Rows from block 6 of a small image classifier, named by matrix and row number. Rows with one number belong to one neuron. Each number is 500 + 25 x the weight over its row's rms, rounded and kept within 0 to 999. All counts start at 0. Numbers have three digits each.
After each neuron's rows are labels from the 100 images, of 14848, where the neuron reaches its largest size: "top examples" is what is common among them; "colour at peak" is the nearest of a few named colours to the mean colour under the peak. Only what is clearly more common there than usual is listed. The data: scattered letters and digits in many colours.
# gate: MLP gate (model.blocks.6.mlp.gate.weight, 1024x384), inputs 64-127
# fc1: MLP up (model.blocks.6.mlp.fc1.weight, 1024x384), inputs 64-127
# fc2: MLP down (model.blocks.6.mlp.fc2.weight, 384x1024, transposed), outputs 64-127

gate.514:472557459474529497501475451526482475479486524489520510492494518507480528496504487490475490554526534471488512539495568489543491498467483518546482467468506494512488505465475504550535518449513523
fc1.514:511484539502544469478569492471497521503518441535469497462529539470526469487492485453470500477482489471548474468480455506534465497497487508456510520444525496513476508577489455503513476523504492
fc2.514:501500521507533518502538514496487502542500435513477504485475527484500500491524511476480510498458485483530539489492511544536493501522528512505507503513490539513531529513452486488502516499448506
top examples: yellow; pink; white
colour at peak: black

gate.571:509511511488554495499478494511475478525500439494483522508463509533495488472528445560496512482468469457489526469494450526476529501511503500534539514533453528556534501524545565497535520476476500
fc1.571:490523514516525486507443496478514492497476519522496495499514536473507449524502479535508520488468514509507496517477528454509478491472489500481523491505528444494506445505473523541499508524516494
fc2.571:513488519458514495514556504459468463495504491520488505533496493491456504557500493497477534515519510438490464492476469475519533508553495519507496472484503498474499488526506486457524503494482483
top examples: count: one
colour at peak: black

gate.112:502471464409428504520505526450472470485501521527520504503489526460484522528489512476494491495484554504461491483517548498535500479519519505519490493542506499520503521504588494490459491524524497
fc1.112:465496532485545512479455528470570510541522461461515494494547488524485494469526482521479454515507439483479518499489487537500482541470502508501476548492526491467480494484489489490505465490483494
fc2.112:497488470470499481494530482493529482467496523490523450486515515456478491508487508504521521476479513520457517485491529461525510514549484501484511495510522476506501502495529451527484489536503498
top examples: black; brown; blue; purple
colour at peak: pink

gate.727:484502495514506505513527483489479538488503486537519554481477474476499499560467483507498456496489528522471495501494464543484488503537466514543516498478500523510490468531494472486455457524543509
fc1.727:509527518443516445507487502538485462502491480512497479524521507528492480489509542480553504506503480488484492475497520508526483470475555475489453482529510470500531507499496526451529545506502503
fc2.727:460468462547483505507488501502520487446471508527494500468484491507486513509496457508432484493500478504496485482492523496508486502510480476504516470501497496538512482551492486537452481462513459
top examples: blue; brown; purple; black
colour at peak: pink

gate.134:467531540492507459455487446489494486504492487493508517530474557514521482490431543501504538470518493521481517465488469490507504505507493510470486481501511472496491517535519543505488510481491517
fc1.134:479490471495477460484511462468522463540482539556505466519520506504495459479524488498529504521517539508517490481516475519489499510505515547507507525493504510519429507494528486526533477516500511
fc2.134:498470521498489488526498495530500521520520460486481526522468531490482486468467553494484470494519494568496489495495436506455476533476485519506529510549508528525496483495515538481506498525487510
top examples: count: one
colour at peak: pink

gate.135:534473533497544524537495469455520520474500495507503525481518520522512521509469518504475482486493480534453498500528509488517504509504448495520497471473495489540493506523472483545518500512492528
fc1.135:524507494508526491542485502503471513463524511490460502508480516534519505529497484500496499483440546471486483483493516518458524496489535440479490464496464553526507491470502485519465546497516476
fc2.135:512505491523559526509507503484524511496465448506501538515486508521548494473466499500486519496535514473429524495539523517496464485481497489534483508515477526515525505501457543490507525471480526
top examples: red; purple; black; blue
colour at peak: pink

gate.645:475474524509487521496493476518459508467542486545516518496518482508508474481507483490520491519495513503490530520514498523525502479451495517508492478470496492491468505473478514563526517550485496
fc1.645:508522468455531480467559511508562476531508481513531483485478504496515503514517512490446529461506459483502518442488464489450461521481492474511480512510440499516475480515494496466512539453464472
fc2.645:509512504489478527490516458481516498473481468511511489476529500562528529453536515470504514475506494464481491493526468521510503445476470425517437502499484505498510468573482523532513533573480464
top examples: blue; black; brown; purple
colour at peak: pink

gate.708:491485495493493555509521465458519495532531477465527466521521491487447483547502479465516473540507504474493478536479479519528450509487448498535462474457474517470495470529495462475500525473483516
fc1.708:483526544502494536476514466486464475491492480508492502525484512503471469508489497537516522506522508443474489473511501504537506513527474490509489495508478550488480490499510493525493475513480508
fc2.708:488492505494512455460512477516474539473463517564525506488477500512530518506510494528506529488531482520495516476518510488474511448486513536443515527522466520530501518483501513513517525501492519
top examples: brown; blue; black; purple
colour at peak: pink

gate.119:512514532465498496505529457448537509492518465479523483492473504500533510476512484468482503494501506552447509561533490497507496476493552491502492467483518509501520540524517467525480523517484482
fc1.119:504476490516452492484511486472480487457473528496565489466502505451527500543489479453475556499510525587465505525508508486511526482517475480513530483505510452515512524489522433491483490508483491
fc2.119:500497497484503466505491467528476498476484530572489495502482507514461463496482499504516512501497495537536504493455535534465480479489519513535519499515514502523508501466496488529419450474491544
top examples: white; yellow; orange; pink
colour at peak: black

gate.422:483497482550506566485504467489492495504533474452533529489519519519498520504493501523491532491507454489462469552455488480493516462466491529503527503496503460486499495504515529481525482489527501
fc1.422:502459532500486478496498515520513499522511502565498486527475452493491525491530514537488480477478510528521504505493498513503534500510536480500451477475515544518517508519438463493502477505468500
fc2.422:504492496528515537480506498464483488509502485461519525506469525548479496493504488545502536495505498466456498505509501496508497497471494488512519525525492475519507506498555513504456480506525492
top examples: blue; brown; purple; the character L
colour at peak: pink

gate.697:531481491520506516505510477511489507520542489491484487482497443521460484507519503492492496483499481495521538466477475483513507522509510469518502469493523547507492479418467523456497507525507493
fc1.697:475504539494491504496473502503464496514478499508479482547480507494501486511442493497496472477514528506525495508523522494495490503470472492519465506530483468519494478503524509505531509487534482
fc2.697:514481465511530508482476508514506503503525488483542510464532455538504531529546525507484471500474472511492518459494491508516485512519520453474473484466487511477512496492488501461524463511489460
top examples: yellow; white; pink; orange
colour at peak: black

gate.149:511544500497570528466488477495499480491465480469497495484482519536486476486548531507467506527478512528476516511492476482477476472508494481489466470510483501527451515516522504515500496458487497
fc1.149:522500490490525534485509498495524498504555475514530491485489522502484479491521470465516526484527507476515491497519489519474446519481461500481463513481527499489471481506528534507531478524502545
fc2.149:497503477504475508511483523476485534482505492446527474479489534480507447529515493496485520482485490470514523512537449511485476497512478498514476460470500470477439509496536486501502498499487475
top examples: count: six; orange; yellow; white
colour at peak: brown

gate.655:517524473542482492518525496492510448501505481467515512554512504500486504458542515499463495509522528517488512443504514505501500486529531523473480482510505491512498503478561508434484485469498499
fc1.655:501488519464513502493492506514445508481500482498471487483478466505532520487501485507511469505495536510510465503494537470481506547538462500522515510442514516504474516505499466562484489503519494
fc2.655:508487491528519472489477499489555486505477501479514518515514495510480475469483522456500484529535487473488496512510504526509495504491493496486473538510474511488517473478521556477492538482457482
top examples: brown; blue; purple; black
colour at peak: pink

gate.405:492535534507495536519526499476510505503529492520464468488451540537547503473549462504532445480463519498554508500541509497500509528494510446564506456505480477515474533484477487488451509506493491
fc1.405:500479498474499503453515485495512483485533526511514479530522510463508526533488540471493526517485540465489498476469494514465489479491511534499479487533519526498471513465474494506524510510485510
fc2.405:521525497492497520516511513513515505528462474494462464522481518477513510476515502446548471502472513500524530539499540512494464536476489495538504499505465485551477544486491478528489481515498494
top examples: yellow; pink; count: six; orange
colour at peak: brown

gate.181:464493479517504544522541487501516531478535508482509520502503467495463464479473494532487517500530547534477497455502499467455472537528495450530474511525491509464474513469458479449503478514506496
fc1.181:456509527535504533483556485521508512513505509491491527494500502475539475492474462479462534450485526495494494482506526515518536454530544507569534522484485510476495526466517516489505473488474475
fc2.181:542499500498465501520519521534513502513511527461502454526515524532451460495493526538516478505476506480512542501474511472483506512520485540467499475566500470479480460521523534507490482522498477
top examples: blue; brown; count: six; black
colour at peak: pink; white

gate.743:519484499521486477482512525485476519496526524517488516541487481475502465514459452499520518529442505469504477477491465487518491495492543508510491504515501498505503500487430508520503460496498506
fc1.743:523536505490478459486515515492470548488534493503515496512539520507462464473522517502452484480504520504482464498528474518470531488542501506561503531530484516518548467490505475527499468480476530
fc2.743:492554480499481494492504476570511518526481503528482529505536495543489510490525564510446498474495503458488477531501480502487487498490510510520535512514486487505563473493486499504472509511507518
top examples: yellow; orange
colour at peak: black

gate.750:505533455464451478495489513476506471488505488475486467525482498421485475477544509507546523520476474564495493501489533500471525524484517502511507466544492494534515468475531481461479448445473513
fc1.750:484467463462463490510479502498521496462513531476540484489511476455509503498512497508504537482486524526505527531481539459517480522495500541487509506469516461513503543497514493457490484496547496
fc2.750:484515486470523531523460502513510529514531485529491520506501487464502493500496524503530473509485506469504524481515515476535531463518495508505488516507522504499509504493533531506490474494521513
top examples: brown
colour at peak: white

gate.732:452445484459521517515495539464506467481497452465520477469511524488487455486503529456490501542522481504499503466508536554474512501507474515516472504523526420500492496507552486504492513507477452
fc1.732:482512513513499482505529507508509507480468504571522505539509507514500515518470494510494491504488484516511512528532498544484474519493509480528496458483486474474539487521483534502513495540456481
fc2.732:473506508509496462514517528534476495500485532534450483498519484508457530529475487544483520496496475469499507483540507488522536527506473486502473521513469514478536496503471507505527510502448501
top examples: pink; white; yellow; orange
colour at peak: black

gate.499:516507519483470503481506523520504467512507516516515466526480453483491494527540520518505499520495525502529439485488492503507508475497542482449510491507539491524448461487508474511516459503470464
fc1.499:517531526525532523474535512467522524528523507532491517524505511494518518492513437515500514485488506496482477502495540496498477469488444508471509506522516442515510474475479486502462527462527529
fc2.499:507507537479526520520494510487508495492487489467485526542498494517509515489487474533527493484482513494483504452531534467526485500513470501526510499486544511518495524518479553512498524441515477
top examples: count: three
colour at peak: brown

gate.346:528502493491469521506473549498504477533490527493486469472498516505543523523523534503505504495475471498480529530512541496502503480505505501503545571489493483522521519535514482490488509488502482
fc1.346:504505501467500469481506506499486519523526539542504494445515499545503480469533457498506530519485492479561461521474453542500493477517474458467490514484518506494487489523466479533512495529495459
fc2.346:475501503496504497504500497517536504534484523526517469461512501501474498443526482447497506474483513504513487457504441525522559475512540464502491462496488560473456498483487499454532554463505494
top examples: pink; orange; white; yellow
colour at peak: brown

gate.388:511467525495520508529509493529499522460447462473504469494524520506516476485532497494513430486495529527500492507476491495476480523499511525473493518493509483483499471525455508506537502527484491
fc1.388:486535490558484504489514517516485494527485530492499473545488506447543545519475482476575494485503490495497486455499456480517525500504469503490468470537525519490496508481527512516524479473503458
fc2.388:496507461477475538538476523473471483485500496507498490513515473460493522485489491491427471493517503514513523491478521476491520493509511486468538525480452486516520484475494511522487532518494504
top examples: count: six; teal; blue; black
colour at peak: pink

gate.494:531456465521504516514532523482503466443476502466541461496497498457504456485476517499505533523510519523480508542528511507545477510527480547482502479492495472503555568482536462482505503510535511
fc1.494:506498486498514485504530491494479501451484490495505469502483485469488472484477488467523523498508529521465510529517507491513443518490487519499477475493500464498533551522488496485517498518505487
fc2.494:479483496517489491481533504521457533468525524568460483515492487531461466493488518490523516480520568532496489486482510509497477491539549520489544543524491470552509497446528502492461449504468543
top examples: white; pink; count: six; orange
colour at peak: black

gate.72:472501514497475442439482462493514511543524481525498557496483497500504487529496535497524505472510441484528471462493457519522514488493512481503471508512502521510536486519527504531449497485516469
fc1.72:501516492506480491491506511515510483518501523501519513469505457485508475493501556524512529493539497534518525463507469514453460441475546508518493542494501468480495496550491483518522555471522474
fc2.72:495459517506492484499485572491473492508503511533502490518491517480472529510527478509548478478528538526475493528525546472514479500461512515516497497543490460491500489524464501537531507497511532
top examples: brown; black; blue; purple
colour at peak: pink

gate.641:509492485496498489503503500485533514486531521529520524485533501515491486509486517506507524514491510508511533500493473508509540488539463464510466471508541481482571479502506505525550502516569471
fc1.641:501502484509475514511502526452494484529436488508467461504480508487508516512499490502512497488510507507484466498496539523469506474490506528489511528499447539491508513488529484467435517492491529
fc2.641:533495501473493506484517525475546485513498495490493517464511490496535500511511511537491518490498497528477527496500461473501488514503489497540466527530508512521515465545446522493515506532518482
top examples: red; count: six; purple; black
colour at peak: pink

gate.758:474497528468536498508496489525477470503513516468532499524498481498473450536512497480511471516492492501532490508447488503522535483495487506506493513490514471512481459507522465484482479476520465
fc1.758:541526520540484511496531490497531518446479478477463560514512502525554491499530520479512480485512477485491516477510479512464534486497513480498519485480534502515455511568513433523527494493493489
fc2.758:506466573504490500515513503470474525477507443484448498528495494502484527509506524503485445515499489466459492479517493539495479508479486455514505492441504522498483514479535537471494478523495489
top examples: white; orange; yellow; the character 1
colour at peak: black

gate.586:530487477531489500508529493470491479496493512501491474506521522484467505494517504493516504473476509512486474504509505503461490470540503520489532453479495519499557481485573484474466465540445498
fc1.586:505521497563519516505477509510503500522517440504525486510485475522488479462522497460467455491488472510533474458486474523476518507477519483507476499513471486464473461488470510522525516471456464
fc2.586:522534513477463462512469474524508501511510488516454528512486503470434470481466510488458504477468564515508474517507507501475480546505537522498533563553497510482500500498521465466452499529483510
top examples: count: one
colour at peak: pink

gate.717:522494514496517472497510473506481478470549486504501532494490522531482525522513518481514497520483552505452475512512510475495504567511504490539469489494515457476546489545527521484458485478499495
fc1.717:535535513508530444495497459480523479480534499519519481495494511500488538517489473493514525508529588530496503529492506481482514558523475466511461502485495473454544486522508490498528493503513487
fc2.717:483514511493453493521529489526489480524483458495456506494508474462447498489460482533542537516507515452557506492501519478493459531487461498462468520487492535507507463507489487518480514509489487
top examples: blue; brown; black; purple
colour at peak: pink

gate.19:466467477522463538469473454534539513542504521526504494496448491500468508522501461499493489562503491477532497504530472448494519470500528529506528514496529491459474472510503510487519521496516501
fc1.19:499521531480569482544554530507449484545503523499453511519543515515525484506499501523488436475525494465456505495518504518456490515492457452466493500498473537509529526515505486526484486480493461
fc2.19:501474504503466481501470532496529480493467505528464490518503467525464498477508518493489538517478536471498507479495466495517520488512495476469526480493498535480527528506485521488500494539467486
top examples: white
colour at peak: brown

gate.11:511507487500492533507496488486504487474484538446477516518576535475480529467481536532505481501512489495470490502529500474471480493498483482493481520481513521468492515491490474500509486481499461
fc1.11:483507474474533520499503445520514517503480533507511499499501520538520526483482470498502541490537501474483529532513477474512482511488474513472537542453488495542486533525503532534526469538536534
fc2.11:541530473503481497526489427471474490465463503506503496490535552477496520519501546513479497479517469473502504525501519494508497471488492503503500487490500497529488518497509483529473533500506541
top examples: count: six; red; blue
colour at peak: pink

gate.34:534477531492516530472521474462464494528489495501509459499503545466518488472486524497497516509463470502520515436463503568544486459487506497535479503486484533472475480467445525536516504463460488
fc1.34:508534474455514559510455483486520476574501537507543544498524513503518523471491499508468500513498463484505511467460505533556472453498509487528495513504503510451455492477502491520488489514495484
fc2.34:479504494524480496537485501509458506487507514547507493474459500509478483514513472526513544502466509487436496490506505507526509545489489515456536499542471479499472483468498512469454493529470442
top examples: purple; blue; brown; count: four
colour at peak: white

gate.84:513503507455520504507471476510479484503484503497492489518464498465486482485500510538507471504490534473501504502513521478499521525520523512491512523465546502469472479448500506516515460477493464
fc1.84:529499526530497499494504464512472496518484463491456473517504494508470496507471501521486498485538507517491432484504503500554524520471481488493507507548465508494496481540462502506490496517490548
fc2.84:544507501481479477537511570480501507544522501517515494502500521494505480456483496560535521512490505528467492495467499488515484515477493536492533459467524482506492489520529503508514541509525465
top examples: yellow
colour at peak: brown

gate.176:547494496497470465519465511548487513477493504509498504524487497511511504458472559520474556477488490462522543510500495487511503475513551477470494490472468521497454461523500484526525512566513485
fc1.176:524511541492502492475523478523460491508501518466477509512503532488519535496490497461491460449488468501482508466512457529514524531454525507496503507491483481465494484470471531473485492443574498
fc2.176:520550507491503505452447455479526472453458512537516487513506502534540513493479520511491470512467495536503523543480530502511502500460487427515510520501542490522517507530463492531487536520504526
top examples: orange; yellow; count: five
colour at peak: brown

gate.146:489493518489514544491517491580493496504525474503522521502494445461495524528515471505515473457488478525483512464561487523484530484524484498509521503496501486481532499531487536514498491490506497
fc1.146:488499524475489550498506462476526502499493530527527508532473545521504509495525471480490520465507484508503550532493483489489514476495509504503472506471494471494510572513460514542463512541460465
fc2.146:518539481530475445493450548501518513531529490480461528509495522500450469521465516497473446519501482484518510526489523497483472497515547514511505481525479559495477530473500508540486483527498507
top examples: count: three
colour at peak: brown

gate.365:477512462562463529529550476506495466486477479509534509523493511489495491537470514489472518509501540541526502558493498462553506521516517487510509539503507502521458529521517450504495492508545483
fc1.365:486492504506519495486523482523501514451484564534530531498492542507512485546489511486452465538496499509505510479500475488541558500487487492518508486491471526503491475453536492513496509536523484
fc2.365:522528488517514503505501502505494517482542526542459461509491483498497504453495473494521507500506490443518477484497493526463501468528471496500519470497482508511526491480492507509502490489483506
top examples: yellow; orange
colour at peak: black

gate.132:512517474518530466485494512458470465473473487514469512475422480533468512495474536499492498508521490475501527497518489527509486495510482518531462497506540460495494507470531494470484487482504497
fc1.132:487516500497458546485567500476521444479489507510471549477483533500526493485501491489524532507454508471500508492524485509501520494504508590512465526492478507506487481480514496480502544518523505
fc2.132:466517525451466494488502482528500481508499486522470475504512568444486473490474509543507490486511533500474513496480514499449510523496451530476523526543516526513483477489428504515478503483503503
top examples: yellow; count: three
colour at peak: black

gate.33:444503517497508515502488495507482526518486478515501513499546483508473528468531506517474511505485493526505475482476514515502522455493501438508485505518521475526494505501465466492472530519469498
fc1.33:553534479480478503474506566477508499482518496490506503510461526525493507476535501494466513501528496504500520489542479524472497543475496483513551501468513558475510529489528499448499402514491511
fc2.33:454501456507516491521490421515515464486470504521514471500501462504540506485505481477518534488521478495496525512499486503521528469495525457477490471480507479510544498518500462511481514504480517
top examples: pink; white
colour at peak: black

gate.659:466495520503516486516550524503480481505508507527493462489512518486482480521509498528503511531529514511498523474495507502545488454531538505476489515470502489522503454524480521522533460478464510
fc1.659:478522529512538508476474509520564487452533538479506499433437530461525484494531524517509531534480526502475544526535496526511510504522499544514486539537498457498499499506512498515461480489517513
fc2.659:479505510467489516488527457462491549521512512475497504506484512509494417518508523531539449481463512504508515509532491514491550449494495524527444479468497501508513499493463547498444503512489498
top examples: count: one; count: two
colour at peak: pink

gate.707:491520443488533487526506513484498520537502505523560517474535504462471475472501488518487500541481449525507481503535520568474531428473486497469471481520491543516494501478526501475466535490506505
fc1.707:499517491547523511500454502439486499464488524480509457473527531529490530533465469502488563528509526478482464501487509528486525526528488471501497521505491517499497492502530470465475497495517504
fc2.707:463504488540480484521507505471468485486509463468500526486513507513536541515481486508461503517452551494513515491478529471521483530520514589523500527512452479534497496486502508500510552526503483
top examples: purple; black; count: four
colour at peak: pink

gate.651:505456531499500492475489456463498464505474549535467493480463493496494506521507487508507535527438570528524483476461499509491492490519472457548500501531512530467501515490502474476462494553489516
fc1.651:531466463491505524497471509471517519460476495525457519492470470514524499505513490529525530521497486519496533503528499510500516509455549481455488481479517482514513489542495530519489434505489499
fc2.651:486481504507506517490463506521499490475512518484479519487537500481512506526472517491496507457465504512511500512497497507505488474511494503498502485471501471491513460493511479494467511508496486
top examples: brown; black; blue; purple
colour at peak: pink

gate.95:498466452476450478519484538487476474471496480507535491510497494496510496436477479512510494503506454473549517490518490508491527498536453517479525469529500523509475518474547496451501497518480480
fc1.95:468474455491440487503481549473523511476542490479463517485493487515470515471525496499521530505526475484522524497526465521515539515524463517463512450496474492537477485477533506400494524509506476
fc2.95:480525515489541530504537471508493508513521528470529502482483519491554469560497483522487492493528536491465505511519498502491465516495537530492473507510471466495516495494491497515497484458514526
top examples: count: three
colour at peak: brown

gate.720:509485478536468533472528443478470486465463496463497483480522512462498503530508515472456507507506503534512473472548456520508503497492535521416535511489485521501540501493510541514531511476450516
fc1.720:490492542472468501529516466514520494501531472488476473527523456486465506489515488500502495550524455557504520487475491485481477495500486530490482509467519510502505502513475473524475503515543536
fc2.720:506494485482478494488509485481478509484497482480460479499526479488435527502512468529470519461510507466529488478466491538474505542507503498483518504485484468524513506491511457515482485512495505
top examples: blue; brown; purple; count: six
colour at peak: pink

gate.564:488511515525494493534509466475527485458459521471470501508489531500519483524506472469492500470467533505519522497536540501487542481507492463476488501499465496478477497437496486418490487497502445
fc1.564:547497496505530516479493521535473513553523491534496470489521438488477444480516500517506483525489467513508544517476515489499486485475499534505465472523524476503482513521496498517485485510497510
fc2.564:505498519502463499516499522475475491499453478480494504526448499498491462516460510533498465474462493522531516545521475474527550475488534503510524530518468457522516524466517491471490500520470535
top examples: black; blue; purple
colour at peak: pink

gate.680:508518518483494519451518482492492507494500466505528499476496531487514490506539477498485492530493466446492506497525446500528466518538505525485490462488495502489518524554511475500499529493481542
fc1.680:452465477517518492488539497512504509480517524489492518493497542497497531515507495518526533476517522521503496459489491469474503502504498533531513507510480512514491511439445540448480506519524513
fc2.680:512512496498501499533510507497517475503518577521495531501477497517499477518505512521509474513497524494470505506503537530508518504493503474538517539490507473504512501503552532509463473457506490
top examples: count: three
colour at peak: brown

gate.8:504486512513521513500504485490506527521501468528512530499531555503513489455501512509511485533525500454514494414466478497464538530497493499508497513519502463506492508525497487509517532514527506
fc1.8:538553522516488506490434513496480541487506542513470548467474497497516482481512548561508507486425496491502469538458465509518509484487534490512487457491435465461493506524489509531462531492518491
fc2.8:490511504518521561520510462467504516490515441502480488508529541500532501500517526479507509534519445491540493466509479488486498533489506491475484516498513484500512489525492474519523508552492513
top examples: count: one
colour at peak: brown

gate.352:485485477499443508495470478524493483434495481497546471460544478489507494531499516509510494495525537527481518537530484490531496499487494519476481502510499463504497532463500477502519486478531479
fc1.352:560495523507517493530515463494456470476523473517544522458485509493511465499532474494546499477509506473529516482486500488504473549457463503497471524484498501536471520513470526502515493515529490
fc2.352:454502514501486481459467505518539495523522452437464511516510531455525534499542479486478530452521466511530449496527487531512545512498464465476503559487522514460510474541503498490528501482465469
top examples: count: three; count: two
colour at peak: brown

gate.322:508484463489495501490535488499463480472537436568478520478497454459497461459491516498494495508525474508550536500511508451452493513500490543551467477509521460524494493516480506459495480437494493
fc1.322:498507478486486537495490539537513475527507521515498477547494542482490472523497475512503499468477483494500459430464489497536522510530519475490519541519479479523484487492484487510527545482481550
fc2.322:502542494459492479461503510461503512504531470523512506511508497486538488507519498483536479549484482527484496494530537521437484525458531506493468471482486493532508495500520521434527516454523490
top examples: purple
colour at peak: pink

gate.469:513532484463536493557459542480514462523482453528512472485458495508512468485509509500494487475503521508511509452502533536464515483471454475500464492504453538503540473526494487510501507452464503
fc1.469:492537515489537500495446518467521529540513509489462502497471509520500534504489544535511473436496523513487532498486504541510510491506507427510495484487485520508526517511494491508502517476468479
fc2.469:500554511483536550529485508461507492534526469489489500449468493506521494529479517461504483488507439464533473478533498446486493525507516475537495513474503483481462522540539508504562526487516514
top examples: orange
colour at peak: black

gate.7:523520488495505537465522460479529518532473517497487529508487475520501521531502514444492481494517500474504535505493510545449517507472493506498513557482527531522495484510511467512497517484498527
fc1.7:514488503470552541466515488504530499531500514503486485487494517537522501510489471469490510481474508469465499531518458541521493532518513476482486520524488519425507536495520542523516469481509528
fc2.7:493495470484463535477515506511539484525512513549502475478485498466520514450433451524495484478493508485487457501508472496517526489456495524497495485543501520490527537512527528493468492495465514
top examples: purple; black; blue; brown
colour at peak: pink